From a checkpoint of a small contrastive image-text model.
Training: normuon at rate 0.021, 9400 steps.
Data: 97500 training examples, 12.3 epochs.
Rows from block 7 of the text encoder, named by matrix and row number. Rows with one number belong to one attention dimension. Each number is 128 + 24 x the weight over its row's rms, rounded and kept within 0 to 255. All counts start at 0. Numbers have three digits each. After the name is the row's rms in percent of the matrix's.
# q: attention query, key and value (stacked) (text_encoder.blocks.7.attn.qkv.weight, 864x320, the q third), inputs 0-53
# k: attention query, key and value (stacked) (text_encoder.blocks.7.attn.qkv.weight, 864x320, the k third), inputs 0-53
q.55 005:128128128128128128128128128128128128128128128157128128128128128128128128128128128128128128128128128128128128128128128128128128128117128128128128128128211128129128
k.55 115:128128128128128128128128128128128128128128128128128128128128128128128128128128128128128128128128128128128128128128128128128128128128128128128128128128128128128128
q.56 006:128128128128128128128128128128128128128128128155128128128128128128128128128128128128128128128128128128128128128128128128128128128118128128128128128128204128128128
k.56 017:128128128128128128128128128128128128128128128128128128128128128128128128128128128128128128128128128128128128128128128128128128128128128128128128128128128128128128
q.57 006:128128128128128128128128128128128128128128128156128128128128128128128128128128128128128128128128128128128128128128128128128128128117128128128128128128212128128128
k.57 146:128128128128128128128128128128128128128128128128128128128128128128128128128128128128128128128128128128128128128128128128128128128128128128128128128128128128127128
q.58 005:128128128128128128128128128128128128128128128102128128128128128128128128128128128128128128128128128128128128128128128128128128128136128128128128128128046128127128
k.58 204:128128128128128128128128128128128128128128128128128128128128128128128128128128128128128128128128128128128128128128128128128128128128128128128128128128128128132128
q.60 006:128128128128128128128128128128128128128128128102128128128128128128128128128128128128128128128128128128128128128128128128128128128138128128128128128128049128128128
k.60 283:128128128132128128128128128128128128128128128128128128128128128128128128128128128128128128128128128128128128128128128128128128128128128128128128128128128128146128
q.61 005:128128128128128128128128128128128128128128128099128128128128128128128128128128128128128128128128128128128128128128128128128128128138128128128128128128038128128128
k.61 225:128128128129128128128128128128128128128128128128128128128128128128128128128128128128128128128128128128128128128128128128128128128128128128128128128128128128137128
q.63 005:128128128128128128128128128128128128128128128153128128128128128128128128128128128128128128128128128128128128128128128128128128128117128128128128128128208128129128
k.63 259:128128128125128128128128128128128128128128128128128128128128128128128128128128128128128128128128128128128128128128128128128128128128128128128128128128128128112128
q.64 005:128128128128128128128128128128128128128128128155128128128128128128128128128128128128128128128128128128128128128128128128128128128119128128128128128128213128128128
k.64 125:128128128128128128128128128128128128128128128128128128128128128128128128128128128128128128128128128128128128128128128128128128128128128128128128128128128128128128
q.65 006:128128128128128128128128128128128128128128128154128128128128128128128128128128128128128128128128128128128128128128128128128128128119128128128128128128205128129128
k.65 025:128128128128128128128128128128128128128128128128128128128128128128128128128128128128128128128128128128128128128128128128128128128128128128128128128128128128128128
q.66 005:128128128128128128128128128128128128128128128102128128128128128128128128128128128128128128128128128128128128128128128128128128128139128128128128128128048128128128
k.66 041:128128128128128128128128128128128128128128128128128128128128128128128128128128128128128128128128128128128128128128128128128128128128128128128128128128128128128128
q.67 006:128128128128128128128128128128128128128128128102128128128128128128128128128128128128128128128128128128128128128128128128128128128138128128128128128128046128128128
k.67 138:128128128128128128128128128128128128128128128128128128128128128128128128128128128128128128128128128128128128128128128128128128128128128128128128128128128128128128
q.68 005:128128128128128128128128128128128128128128128101128128128128128128128128128128128128128128128128128128128128128128128128128128128139128128128128128128046128128128
k.68 121:128128128128128128128128128128128128128128128128128128128128128128128128128128128128128128128128128128128128128128128128128128128128128128128128128128128128128128
q.69 005:128128128128128128128128128128128128128128128099128128128128128128128128128128128128128128128128128128128128128128128128128128128136128128128128128128046128128128
k.69 237:128128128131128128128128128128128128128128128128128128128128128128128128128128128128128128128128128128128128128128128128128128128128128128128128128128128128138128
q.70 005:128128128128128128128128128128128128128128128102128128128128128128128128128128128128128128128128128128128128128128128128128128128140128128128128128128040128128128
k.70 045:128128128128128128128128128128128128128128128128128128128128128128128128128128128128128128128128128128128128128128128128128128128128128128128128128128128128128128
q.71 005:128128128128128128128128128128128128128128128155128128128128128128128128128128128128128128128128128128128128128128128128128128128117128128128128128128213128128128
k.71 296:128128128124128128128128128128128128128128128128128128128128128128128128128128128128128128128128128128128128128128128128128128128128128128128128128128128128108128
q.72 005:128128128128128128128128128128128128128128128101128128128128128128128128128128128128128128128128128128128128128128128128128128128140128128128128128128042128128128
k.72 063:128128128128128128128128128128128128128128128128128128128128128128128128128128128128128128128128128128128128128128128128128128128128128128128128128128128128128128
q.73 005:128128128128128128128128128128128128128128128105128128128128128128128128128128128128128128128128128128128128128128128128128128128138128128128128128128046128127128
k.73 115:128128128128128128128128128128128128128128128128128128128128128128128128128128128128128128128128128128128128128128128128128128128128128128128128128128128128128128
q.74 005:128128128128128128128128128128128128128128128102128128128128128128128128128128128128128128128128128128128128128128128128128128128138128128128128128128046128128128
k.74 315:128128128132128128128128128128128128128128128128128128128128128128128128128128128128128128128128128128128128128128128128128128128128128128128128128128128128148128
q.75 067:128128128128128128128128128128128128128128128130128128128128128128128128128128128128128128128128128128128128128128128128128128128127128128128128128128135128128128
k.75 010:128128128128128128128128128128128128128128128128128128128128128128128128128128128128128128128128128128128128128128128128128128128128128128128128128128128128128128
q.76 005:128128128128128128128128128128128128128128128102128128128128128128128128128128128128128128128128128128128128128128128128128128128140128128128128128128049128127128
k.76 165:128128128128128128128128128128128128128128128128128128128128128128128128128128128128128128128128128128128128128128128128128128128128128128128128128128128128130128
q.77 006:128128128128128128128128128128128128128128128100128128128128128128128128128128128128128128128128128128128128128128128128128128128136128128128128128128048128128128
k.77 200:128128128128128128128128128128128128128128128128128128128128128128128128128128128128128128128128128128128128128128128128128128128128128128128128128128128128132128
q.78 053:128128128128128128128128128128128128128128128131128128128128128128128128128128128128128128128128128128128128128128128128128128128127128128128128128128136128128128
k.78 011:128128128128128128128128128128128128128128128128128128128128128128128128128128128128128128128128128128128128128128128128128128128128128128128128128128128128128128
q.79 005:128128128128128128128128128128128128128128128156128128128128128128128128128128128128128128128128128128128128128128128128128128128119128128128128128128209128128128
k.79 173:128128128128128128128128128128128128128128128128128128128128128128128128128128128128128128128128128128128128128128128128128128128128128128128128128128128128126128
q.80 005:128128128128128128128128128128128128128128128153128128128128128128128128128128128128128128128128128128128128128128128128128128128119128128128128128128212128128128
k.80 376:128128128124128128128128128128128128128128128128128128128128128128128128128128128128128128128128128128128128128128128128128128128128128128128128128128128128108128
q.81 006:128128128128128128128128128128128128128128128101128128128128128128128128128128128128128128128128128128128128128128128128128128128141128128128128128128045128128128
k.81 164:128128128128128128128128128128128128128128128128128128128128128128128128128128128128128128128128128128128128128128128128128128128128128128128128128128128128128128
q.82 005:128128128128128128128128128128128128128128128100128128128128128128128128128128128128128128128128128128128128128128128128128128128139128128128128128128045128128128
k.82 193:128128128128128128128128128128128128128128128128128128128128128128128128128128128128128128128128128128128128128128128128128128128128128128128128128128128128133128
q.83 005:128128128128128128128128128128128128128128128098128128128128128128128128128128128128128128128128128128128128128128128128128128128138128128128128128128046128128128
k.83 082:128128128128128128128128128128128128128128128128128128128128128128128128128128128128128128128128128128128128128128128128128128128128128128128128128128128128128128
q.85 005:128128128128128128128128128128128128128128128098128128128128128128128128128128128128128128128128128128128128128128128128128128128139128128128128128128041128128128
k.85 189:128128128128128128128128128128128128128128128128128128128128128128128128128128128128128128128128128128128128128128128128128128128128128128128128128128128128130128
q.86 006:128128128128128128128128128128128128128128128152128128128128128128128128128128128128128128128128128128128128128128128128128128128120128128128128128128214128128128
k.86 010:128128128128128128128128128128128128128128128128128128128128128128128128128128128128128128128128128128128128128128128128128128128128128128128128128128128128128128
q.87 005:128128128128128128128128128128128128128128128157128128128128128128128128128128128128128128128128128128128128128128128128128128128118128128128128128128212128128128
k.87 043:128128128128128128128128128128128128128128128128128128128128128128128128128128128128128128128128128128128128128128128128128128128128128128128128128128128128128128
q.88 005:128128128128128128128128128128128128128128128101128128128128128128128128128128128128128128128128128128128128128128128128128128128136128128128128128128045128128128
k.88 108:128128128128128128128128128128128128128128128128128128128128128128128128128128128128128128128128128128128128128128128128128128128128128128128128128128128128128128
q.89 005:128128128128128128128128128128128128128128128154128128128128128128128128128128128128128128128128128128128128128128128128128128128119128128128128128128207128128128
k.89 154:128128128128128128128128128128128128128128128128128128128128128128128128128128128128128128128128128128128128128128128128128128128128128128128128128128128128126128
q.90 005:128128128128128128128128128128128128128128128101128128128128128128128128128128128128128128128128128128128128128128128128128128128137128128128128128128047128128128
k.90 267:128128128132128128128128128128128128128128128128128128128128128128128128128128128128128128128128128128128128128128128128128128128128128128128128128128128128144128
q.91 006:128128128128128128128128128128128128128128128154128128128128128128128128128128128128128128128128128128128128128128128128128128128116128128128128128128212128128128
k.91 043:128128128128128128128128128128128128128128128128128128128128128128128128128128128128128128128128128128128128128128128128128128128128128128128128128128128128128128
q.93 005:128128128128128128128128128128128128128128128102128128128128128128128128128128128128128128128128128128128128128128128128128128128140128128128128128128044128128128
k.93 103:128128128128128128128128128128128128128128128128128128128128128128128128128128128128128128128128128128128128128128128128128128128128128128128128128128128128128128
q.94 005:128128128128128128128128128128128128128128128100128128128128128128128128128128128128128128128128128128128128128128128128128128128136128128128128128128044128128128
k.94 042:128128128128128128128128128128128128128128128128128128128128128128128128128128128128128128128128128128128128128128128128128128128128128128128128128128128128128128
q.95 005:128128128128128128128128128128128128128128128155128128128128128128128128128128128128128128128128128128128128128128128128128128128116128128128128128128213128128128
k.95 164:128128128128128128128128128128128128128128128128128128128128128128128128128128128128128128128128128128128128128128128128128128128128128128128128128128128128126128
q.96 040:128128128128128128128128128128128128128128128121128128128128128128128128128128128128128128128128128128128128128128128128128128128133128128128128128128111128128128
k.96 139:128128128130128128128128128128128128128128128128128128128128128128128128128128128128128128128128128128128128128128128128128128128128128128128128128128128128137128
q.97 041:128128128128128128128128128128128128128128128121128128128128128128128128128128128128128128128128128128128128128128128128128128128133128128128128128128112128128128
k.97 175:128128128134128128128128128128128128128128128128128128128128128128128128128128128128128128128128128128128128128128128128128128128128128128128128128128128128139128
q.98 034:128128128128128128128128128128128128128128128137128128128128128128128128128128128128128128128128128128128128128128128128128128128122128128128128128128147128128128
k.98 036:128128128128128128128128128128128128128128128128128128128128128128128128128128128128128128128128128128128128128128128128128128128128128128128128128128128128128128
q.99 039:128128128128128128128128128128128128128128128120128128128128128128128128128128128128128128128128128128128128128128128128128128128134128128128128128128111128128128
k.99 056:128128128128128128128128128128128128128128128128128128128128128128128128128128128128128128128128128128128128128128128128128128128128128128128128128128128128128128
q.101 040:128128128128128128128128128128128128128128128120128128128128128128128128128128128128128128128128128128128128128128128128128128128133128128128128128128111128128128
k.101 052:128128128128128128128128128128128128128128128128128128128128128128128128128128128128128128128128128128128128128128128128128128128128128128128128128128128128128128
q.102 038:128128128128128128128128128128128128128128128136128128128128128128128128128128128128128128128128128128128128128128128128128128128123128128128128128128145128128128
k.102 052:128128128128128128128128128128128128128128128128128128128128128128128128128128128128128128128128128128128128128128128128128128128128128128128128128128128128128128
q.103 043:128128128128128128128128128128128128128128128135128128128128128128128128128128128128128128128128128128128128128128128128128128128123128128128128128128144128128128
k.103 069:128128128128128128128128128128128128128128128128128128128128128128128128128128128128128128128128128128128128128128128128128128128128128128128128128128128128128128
q.104 040:128128128128128128128128128128128128128128128120128128128128128128128128128128128128128128128128128128128128128128128128128128128133128128128128128128111128128128
k.104 085:128128128129128128128128128128128128128128128128128128128128128128128128128128128128128128128128128128128128128128128128128128128128128128128128128128128128135128
q.105 040:128128128128128128128128128128128128128128128135128128128128128128128128128128128128128128128128128128128128128128128128128128128123128128128128128128144128128128
k.105 262:128128128123128128128128128128128128128128128128128128128128128128128128128128128128128128128128128128128128128128128128128128128128128128128128128128128128113128
q.106 043:128128128128128128128128128128128128128128128121128128128128128128128128128128128128128128128128128128128128128128128128128128128133128128128128128128113128128128
k.106 151:128128128128128128128128128128128128128128128128128128128128128128128128128128128128128128128128128128128128128128128128128128128128128128128128128128128128131128
q.107 061:128128128128128128128128128128128128128128128133128128128128128128128128128128128128128128128128128128128128128128128128128128128124128128128128128128138128128128
k.107 008:128128128128128128128128128128128128128128128128128128128128128128128128128128128128128128128128128128128128128128128128128128128128128128128128128128128128128128
q.108 029:128128128128128128128128128128128128128128128117128128128128128128128128128128128128128128128128128128128128128128128128128128128135128128128128128128105128128128
k.108 024:128128128127128128128128128128128128128128128128128128128128128128128128128128128128128128128128128128128128128128128128128128128128128128128128128128128128128128
q.109 042:128128128128128128128128128128128128128128128135128128128128128128128128128128128128128128128128128128128128128128128128128128128123128128128128128128144128128128
k.109 277:128128128123128128128128128128128128128128128128128128128128128128128128128128128128128128128128128128128128128128128128128128128128128128128128128128128128112128
q.110 042:128128128128128128128128128128128128128128128135128128128128128128128128128128128128128128128128128128128128128128128128128128128123128128128128128128143128128128
k.110 152:128128128128128128128128128128128128128128128128128128128128128128128128128128128128128128128128128128128128128128128128128128128128128128128128128128128128127128
q.112 040:128128128128128128128128128128128128128128128121128128128128128128128128128128128128128128128128128128128128128128128128128128128133128128128128128128112128128128
k.112 223:128128128132128128128128128128128128128128128128128128128128128128128128128128128128128128128128128128128128128128128128128128128128128128128128128128128128137128
q.113 008:128128128128128128128128128128128128128128128165128128128128128128128128128128128128128128128128128128128128128128128128128128128103128128128128128128213128129128
k.113 013:128128128126128128128128128128128128128128128128128128128128128128128128128128128128128128128128128128128128128128128128128128128128128128128128128128128128128128
q.114 128:128128128128128128128128128128128128128128128126128128128128128128128128128128128128128128128128128128128128128128128128128128128130128128128128128128123128128128
k.114 011:128128128126128128128128128128128128128128128128128128128128128128128128128128128128128128128128128128128128128128128128128128128128128128128128128128128128128128
q.116 043:128128128128128128128128128128128128128128128135128128128128128128128128128128128128128128128128128128128128128128128128128128128123128128128128128128144128128128
k.116 138:128128128126128128128128128128128128128128128128128128128128128128128128128128128128128128128128128128128128128128128128128128128128128128128128128128128128120128
q.117 043:128128128128128128128128128128128128128128128135128128128128128128128128128128128128128128128128128128128128128128128128128128128123128128128128128128144128128128
k.117 504:128128128123128128128128128128128128128128128128128128128128128128128128128128128128128128128128128128128128128128128128128128128128128128128128128128128128108128
q.118 046:128128128128128128128128128128128128128128128121128128128128128128128128128128128128128128128128128128128128128128128128128128128132128128128128128128114128128128
k.118 115:128128128134128128128128128128128128128128128128128128128128128128128128128128128128128128128128128128128128128128128128128128128128128128128128128128128128142128
q.119 107:128128128128128128128128128128128128128128128125128128128128128128128128128128128128128128128128128128128128128128128128128128128130128128128128128128122128128128
k.119 010:128128128126128128128128128128128128128128128128128128128128128128128128128128128128128128128128128128128128128128128128128128128128128128128128128128128128128128
q.120 029:128128128128128128128128128128128128128128128139128128128128128128128128128128128128128128128128128128128128128128128128128128128121128128128128128128151128128128
k.120 030:128128128128128128128128128128128128128128128128128128128128128128128128128128128128128128128128128128128128128128128128128128128128128128128128128128128128128128
q.121 039:128128128128128128128128128128128128128128128136128128128128128128128128128128128128128128128128128128128128128128128128128128128123128128128128128128145128128128
k.121 040:128128128128128128128128128128128128128128128128128128128128128128128128128128128128128128128128128128128128128128128128128128128128128128128128128128128128128128
q.122 041:128128128128128128128128128128128128128128128121128128128128128128128128128128128128128128128128128128128128128128128128128128128133128128128128128128112128128128
k.122 467:128128128133128128128128128128128128128128128128128128128128128128128128128128128128128128128128128128128128128128128128128128128128128128128128128128128128149128
q.124 010:128128128128128128128128128128128128128128128097128128128128128128128128128128128128128128128128128128128128128128128128128128128148128128128128128128040128127128
k.124 008:128128128151128128128128128128128128128128128128128128128128128128128128128128128128128128128128128128128128128128128128128128128128128128128128128128128128150128
q.125 029:128128128128128128128128128128128128128128128139128128128128128128128128128128128128128128128128128128128128128128128128128128128121128128128128128128171128128128
k.125 006:128128128111128128128128128128128128128128128128128128128128128128128128128128128128128128128128128128128128128128128128128128128128128128128128128128128128093128
q.126 034:128128128128128128128128128128128128128128128137128128128128128128128128128128128128128128128128128128128128128128128128128128128122128128128128128128147128128128
k.126 027:128128128128128128128128128128128128128128128128128128128128128128128128128128128128128128128128128128128128128128128128128128128128128128128128128128128128128128
q.127 042:128128128128128128128128128128128128128128128121128128128128128128128128128128128128128128128128128128128128128128128128128128128133128128128128128128113128128128
k.127 303:128128128133128128128128128128128128128128128128128128128128128128128128128128128128128128128128128128128128128128128128128128128128128128128128128128128128149128
q.128 023:128128128128128128128128128128128128128128128115128128128128128128128128128128128128128128128128128128128128128128128128128128128137128128128128128128099128128128
k.128 024:128128128128128128128128128128128128128128128128128128128128128128128128128128128128128128128128128128128128128128128128128128128128128128128128128128128128128128
q.129 035:128128128128128128128128128128128128128128128119128128128128128128128128128128128128128128128128128128128128128128128128128128128134128128128128128128109128128128
k.129 042:128128128128128128128128128128128128128128128128128128128128128128128128128128128128128128128128128128128128128128128128128128128128128128128128128128128128128128
q.130 042:128128128128128128128128128128128128128128128121128128128128128128128128128128128128128128128128128128128128128128128128128128128133128128128128128128113128128128
k.130 054:128128128128128128128128128128128128128128128128128128128128128128128128128128128128128128128128128128128128128128128128128128128128128128128128128128128128130128
q.131 041:128128128128128128128128128128128128128128128135128128128128128128128128128128128128128128128128128128128128128128128128128128128123128128128128128128144128128128
k.131 167:128128128127128128128128128128128128128128128128128128128128128128128128128128128128128128128128128128128128128128128128128128128128128128128128128128128128124128
q.132 043:128128128128128128128128128128128128128128128121128128128128128128128128128128128128128128128128128128128128128128128128128128128132128128128128128128113128128128
k.132 088:128128128132128128128128128128128128128128128128128128128128128128128128128128128128128128128128128128128128128128128128128128128128128128128128128128128128142128
q.133 042:128128128128128128128128128128128128128128128135128128128128128128128128128128128128128128128128128128128128128128128128128128128123128128128128128128144128128128
k.133 153:128128128122128128128128128128128128128128128128128128128128128128128128128128128128128128128128128128128128128128128128128128128128128128128128128128128128116128
q.134 041:128128128128128128128128128128128128128128128136128128128128128128128128128128128128128128128128128128128128128128128128128128128123128128128128128128144128128128
k.134 240:128128128124128128128128128128128128128128128128128128128128128128128128128128128128128128128128128128128128128128128128128128128128128128128128128128128128118128
q.135 040:128128128128128128128128128128128128128128128121128128128128128128128128128128128128128128128128128128128128128128128128128128128133128128128128128128112128128128
k.135 130:128128128130128128128128128128128128128128128128128128128128128128128128128128128128128128128128128128128128128128128128128128128128128128128128128128128128137128
q.136 045:128128128128128128128128128128128128128128128135128128128128128128128128128128128128128128128128128128128128128128128128128128128124128128128128128128142128128128
k.136 046:128128128128128128128128128128128128128128128128128128128128128128128128128128128128128128128128128128128128128128128128128128128128128128128128128128128128128128
q.137 040:128128128128128128128128128128128128128128128135128128128128128128128128128128128128128128128128128128128128128128128128128128128123128128128128128128145128128128
k.137 233:128128128124128128128128128128128128128128128128128128128128128128128128128128128128128128128128128128128128128128128128128128128128128128128128128128128128119128
q.138 029:128128128128128128128128128128128128128128128118128128128128128128128128128128128128128128128128128128128128128128128128128128128135128128128128128128105128128128
k.138 037:128128128128128128128128128128128128128128128128128128128128128128128128128128128128128128128128128128128128128128128128128128128128128128128128128128128128128128
q.139 040:128128128128128128128128128128128128128128128136128128128128128128128128128128128128128128128128128128128128128128128128128128128123128128128128128128145128128128
k.139 264:128128128123128128128128128128128128128128128128128128128128128128128128128128128128128128128128128128128128128128128128128128128128128128128128128128128128114128
q.140 041:128128128128128128128128128128128128128128128121128128128128128128128128128128128128128128128128128128128128128128128128128128128133128128128128128128112128128128
k.140 260:128128128133128128128128128128128128128128128128128128128128128128128128128128128128128128128128128128128128128128128128128128128128128128128128128128128128143128
q.141 042:128128128128128128128128128128128128128128128121128128128128128128128128128128128128128128128128128128128128128128128128128128128133128128128128128128112128128128
k.141 267:128128128133128128128128128128128128128128128128128128128128128128128128128128128128128128128128128128128128128128128128128128128128128128128128128128128128146128
q.142 032:128128128128128128128128128128128128128128128119128128128128128128128128128128128128128128128128128128128128128128128128128128128135128128128128128128108128128128
k.142 025:128128128128128128128128128128128128128128128128128128128128128128128128128128128128128128128128128128128128128128128128128128128128128128128128128128128128128128
q.143 042:128128128128128128128128128128128128128128128135128128128128128128128128128128128128128128128128128128128128128128128128128128128123128128128128128128144128128128
k.143 127:128128128123128128128128128128128128128128128128128128128128128128128128128128128128128128128128128128128128128128128128128128128128128128128128128128128128116128
q.144 019:128128128128128128128128128128128128128128128128128128128128128128128128128128128128128128128128128128128128128128128128128128128128128128128128128128000128128128
k.144 005:128128128128128128128128128128128128128128128128128128128128128128128128128128128128128128128128128128128128128128128128128128128126128128128128128128128128128128
q.147 048:128128128128128128128128128128128128128128128128128128128128128128128128128128128128128128128128128128128128128128128128128128128128128128128128128128215128128128
k.147 007:128128128128128128128128128128128128128128128128128128128128128128128128128128128128128128128128128128128128128128128128128128128129128128128128128128128128128128
q.150 017:128128128128128128128128128128128128128128128128128128128128128128128128128128128128128128128128128128128128128128128128128128128128128128128128128128128128128128
k.150 067:128128128128128128128128128128128128128128128128128128128128128128128128128128128128128128128128128128128128128128128128128128128128128128128128128128128128128128
q.152 016:128128128128128128128128128128128128128128128128128128128128128128128128128128128128128128128128128128128128128128128128128128128128128128128128128128128128128128
k.152 057:128128128128128128128128128128128128128128128128128128128128128128128128128128128128128128128128128128128128128128128128128128128128128128128128128128128128128128
q.156 029:128128128128128128128128128128128128128128128128128128128128128128128128128128128128128128128128128128128128128128128128128128128128128128128128128128237128128128
k.156 005:128128128128128128128128128128128128128128128128128128128128128128128128128128128128128128128128128128128128128128128128128128128129128128128128128128128128128128
q.159 057:128128128128128128128128128128128128128128128128128128128128128128128128128128128128128128128128128128128128128128128128128128128128128128128128128128057128128128
k.159 008:128128128128128128128128128128128128128128128128128128128128128128128128128128128128128128128128128128128128128128128128128128128127128128128128128128128128128128
q.163 018:128128128128128128128128128128128128128128128128128128128128128128128128128128128128128128128128128128128128128128128128128128128128128128128128128128128128128128
k.163 124:128128128128128128128128128128128128128128128128128128128128128128128128128128128128128128128128128128128128128128128128128128128128128128128128128128128128128128
q.169 038:128128128128128128128128128128128128128128128128128128128128128128128128128128128128128128128128128128128128128128128128128128128128128128128128128128014128128128
k.169 012:128128128128128128128128128128128128128128128128128128128128128128128128128128128128128128128128128128128128128128128128128128128128128128128128128128128128128128
q.172 017:128128128128128128128128128128128128128128128128128128128128128128128128128128128128128128128128128128128128128128128128128128128128128128128128128128128128128128
k.172 133:128128128128128128128128128128128128128128128128128128128128128128128128128128128128128128128128128128128128128128128128128128128128128128128128128128128128128128
q.174 017:128128128128128128128128128128128128128128128128128128128128128128128128128128128128128128128128128128128128128128128128128128128128128128128128128128128128128128
k.174 096:128128128128128128128128128128128128128128128128128128128128128128128128128128128128128128128128128128128128128128128128128128128128128128128128128128128128128128
q.177 021:128128128128128128128128128128128128128128128128128128128128128128128128128128128128128128128128128128128128128128128128128128128128128128128128128128255128128128
k.177 008:128128128128128128128128128128128128128128128128128128128128128128128128128128128128128128128128128128128128128128128128128128128129128128128128128128128128128128
q.180 054:128128128128128128128128128128128128128128128128128128128128128128128128128128128128128128128128128128128128128128128128128128128128128128128128128128213128128128
k.180 009:128128128128128128128128128128128128128128128128128128128128128128128128128128128128128128128128128128128128128128128128128128128129128128128128128128128128128128
q.188 036:128128128128128128128128128128128128128128128128128128128128128128128128128128128128128128128128128128128128128128128128128128128128128128128128128128243128128128
k.188 012:128128128128128128128128128128128128128128128128128128128128128128128128128128128128128128128128128128128128128128128128128128128128128128128128128128128128128128
q.240 009:128128128128128128128128128128128128128128128128128128128128128128128128128128128128128128128128128128128128128128128128128128128018128128128128128128128128128128
k.240 008:128128128128128128128128128128128128128128128128128128128128128128128128128128128128128128128128128128128128128128128128128128128144128128128128128128128128128128
q.241 024:128128128128128128128128128128128128128128128128128128128128128128128128128128128128128128128128128128128128128128128128128128128084128128128128128128128128128128
k.241 016:128128128128128128128128128128128128128128128128128128128128128128128128128128128128128128128128128128128128128128128128128128128134128128128128128128128128128128
q.242 013:128128128128128128128128128128128128128128128128128128128128128128128128128128128128128128128128128128128128128128128128128128128128128128128128128128128128128128
k.242 019:128128128128128128128128128128128128128128128128128128128128128128128128128128128128128128128128128128128128128128128128128128128133128128128128128128128128128128
q.244 010:128128128128128128128128128128128128128128128128128128128128128128128128128128128128128128128128128128128128128128128128128128128125128128128128128128128128128128
k.244 010:128128128128128128128128128128128128128128128128128128128128128128128128128128128128128128128128128128128128128128128128128128128137128128128128128128128128128128
q.245 035:128128128128128128128128128128128128128128128128128128128128128128128128128128128128128128128128128128128128128128128128128128128128128128128128128128128128128128
k.245 117:128128128128128128128128128128128128128128128128128128128128128128128128128128128128128128128128128128128128128128128128128128128127128128128128128128128128128128
q.247 013:128128128128128128128128128128128128128128128128128128128128128128128128128128128128128128128128128128128128128128128128128128128128128128128128128128128128128128
k.247 020:128128128128128128128128128128128128128128128128128128128128128128128128128128128128128128128128128128128128128128128128128128128123128128128128128128128128128128
q.248 011:128128128128128128128128128128128128128128128128128128128128128128128128128128128128128128128128128128128128128128128128128128128128128128128128128128128128128128
k.248 047:128128128128128128128128128128128128128128128128128128128128128128128128128128128128128128128128128128128128128128128128128128128130128128128128128128128128128128
q.249 010:128128128128128128128128128128128128128128128128128128128128128128128128128128128128128128128128128128128128128128128128128128128128128128128128128128128128128128
k.249 026:128128128128128128128128128128128128128128128128128128128128128128128128128128128128128128128128128128128128128128128128128128128132128128128128128128128128128128
q.250 037:128128128128128128128128128128128128128128128128128128128128128128128128128128128128128128128128128128128128128128128128128128128128128128128128128128128128128128
k.250 121:128128128128128128128128128128128128128128128128128128128128128128128128128128128128128128128128128128128128128128128128128128128127128128128128128128128128128128
q.252 006:128128128128128128128128128128128128128128128128128128128128128128128128128128128128128128128128128128128128128128128128128128128128128128128128128128128128128128
k.252 076:128128128128128128128128128128128128128128128128128128128128128128128128128128128128128128128128128128128128128128128128128128128129128128128128128128128128128128
q.253 024:128128128128128128128128128128128128128128128128128128128128128128128128128128128128128128128128128128128128128128128128128128128128128128128128128128128128128128
k.253 101:128128128128128128128128128128128128128128128128128128128128128128128128128128128128128128128128128128128128128128128128128128128127128128128128128128128128128128
q.254 229:128128128128128128128128128128128128128128128128128128128128128128128128128128128128128128128128128128128128128128128128128128128132128128128128128128128128128128
k.254 016:128128128128128128128128128128128128128128128128128128128128128128128128128128128128128128128128128128128128128128128128128128128121128128128128128128128128128128
q.256 142:128128128128128128128128128128128128128128128128128128128128128128128128128128128128128128128128128128128128128128128128128128128134128128128128128128128128128128
k.256 014:128128128128128128128128128128128128128128128128128128128128128128128128128128128128128128128128128128128128128128128128128128128122128128128128128128128128128128
q.257 010:128128128128128128128128128128128128128128128128128128128128128128128128128128128128128128128128128128128128128128128128128128128175128128128128128128128128128128
k.257 007:128128128128128128128128128128128128128128128128128128128128128128128128128128128128128128128128128128128128128128128128128128128109128128128128128128128128128128
q.258 443:128128128128128128128128128128128128128128128128128128128128128128128128128128128128128128128128128128128128128128128128128128128126128128128128128128128128128128
k.258 020:128128128128128128128128128128128128128128128128128128128128128128128128128128128128128128128128128128128128128128128128128128128132128128128128128128128128128128
q.259 043:128128128128128128128128128128128128128128128128128128128128128128128128128128128128128128128128128128128128128128128128128128128128128128128128128128128128128128
k.259 122:128128128128128128128128128128128128128128128128128128128128128128128128128128128128128128128128128128128128128128128128128128128129128128128128128128128128128128
q.260 028:128128128128128128128128128128128128128128128128128128128128128128128128128128128128128128128128128128128128128128128128128128128128128128128128128128128128128128
k.260 113:128128128128128128128128128128128128128128128128128128128128128128128128128128128128128128128128128128128128128128128128128128128129128128128128128128128128128128
q.261 053:128128128128128128128128128128128128128128128128128128128128128128128128128128128128128128128128128128128128128128128128128128128147128128128128128128128128128128
k.261 016:128128128128128128128128128128128128128128128128128128128128128128128128128128128128128128128128128128128128128128128128128128128121128128128128128128128128128128
q.262 019:128128128128128128128128128128128128128128128128128128128128128128128128128128128128128128128128128128128128128128128128128128128189128128128128128128128128128128
k.262 015:128128128128128128128128128128128128128128128128128128128128128128128128128128128128128128128128128128128128128128128128128128128121128128128128128128128128128128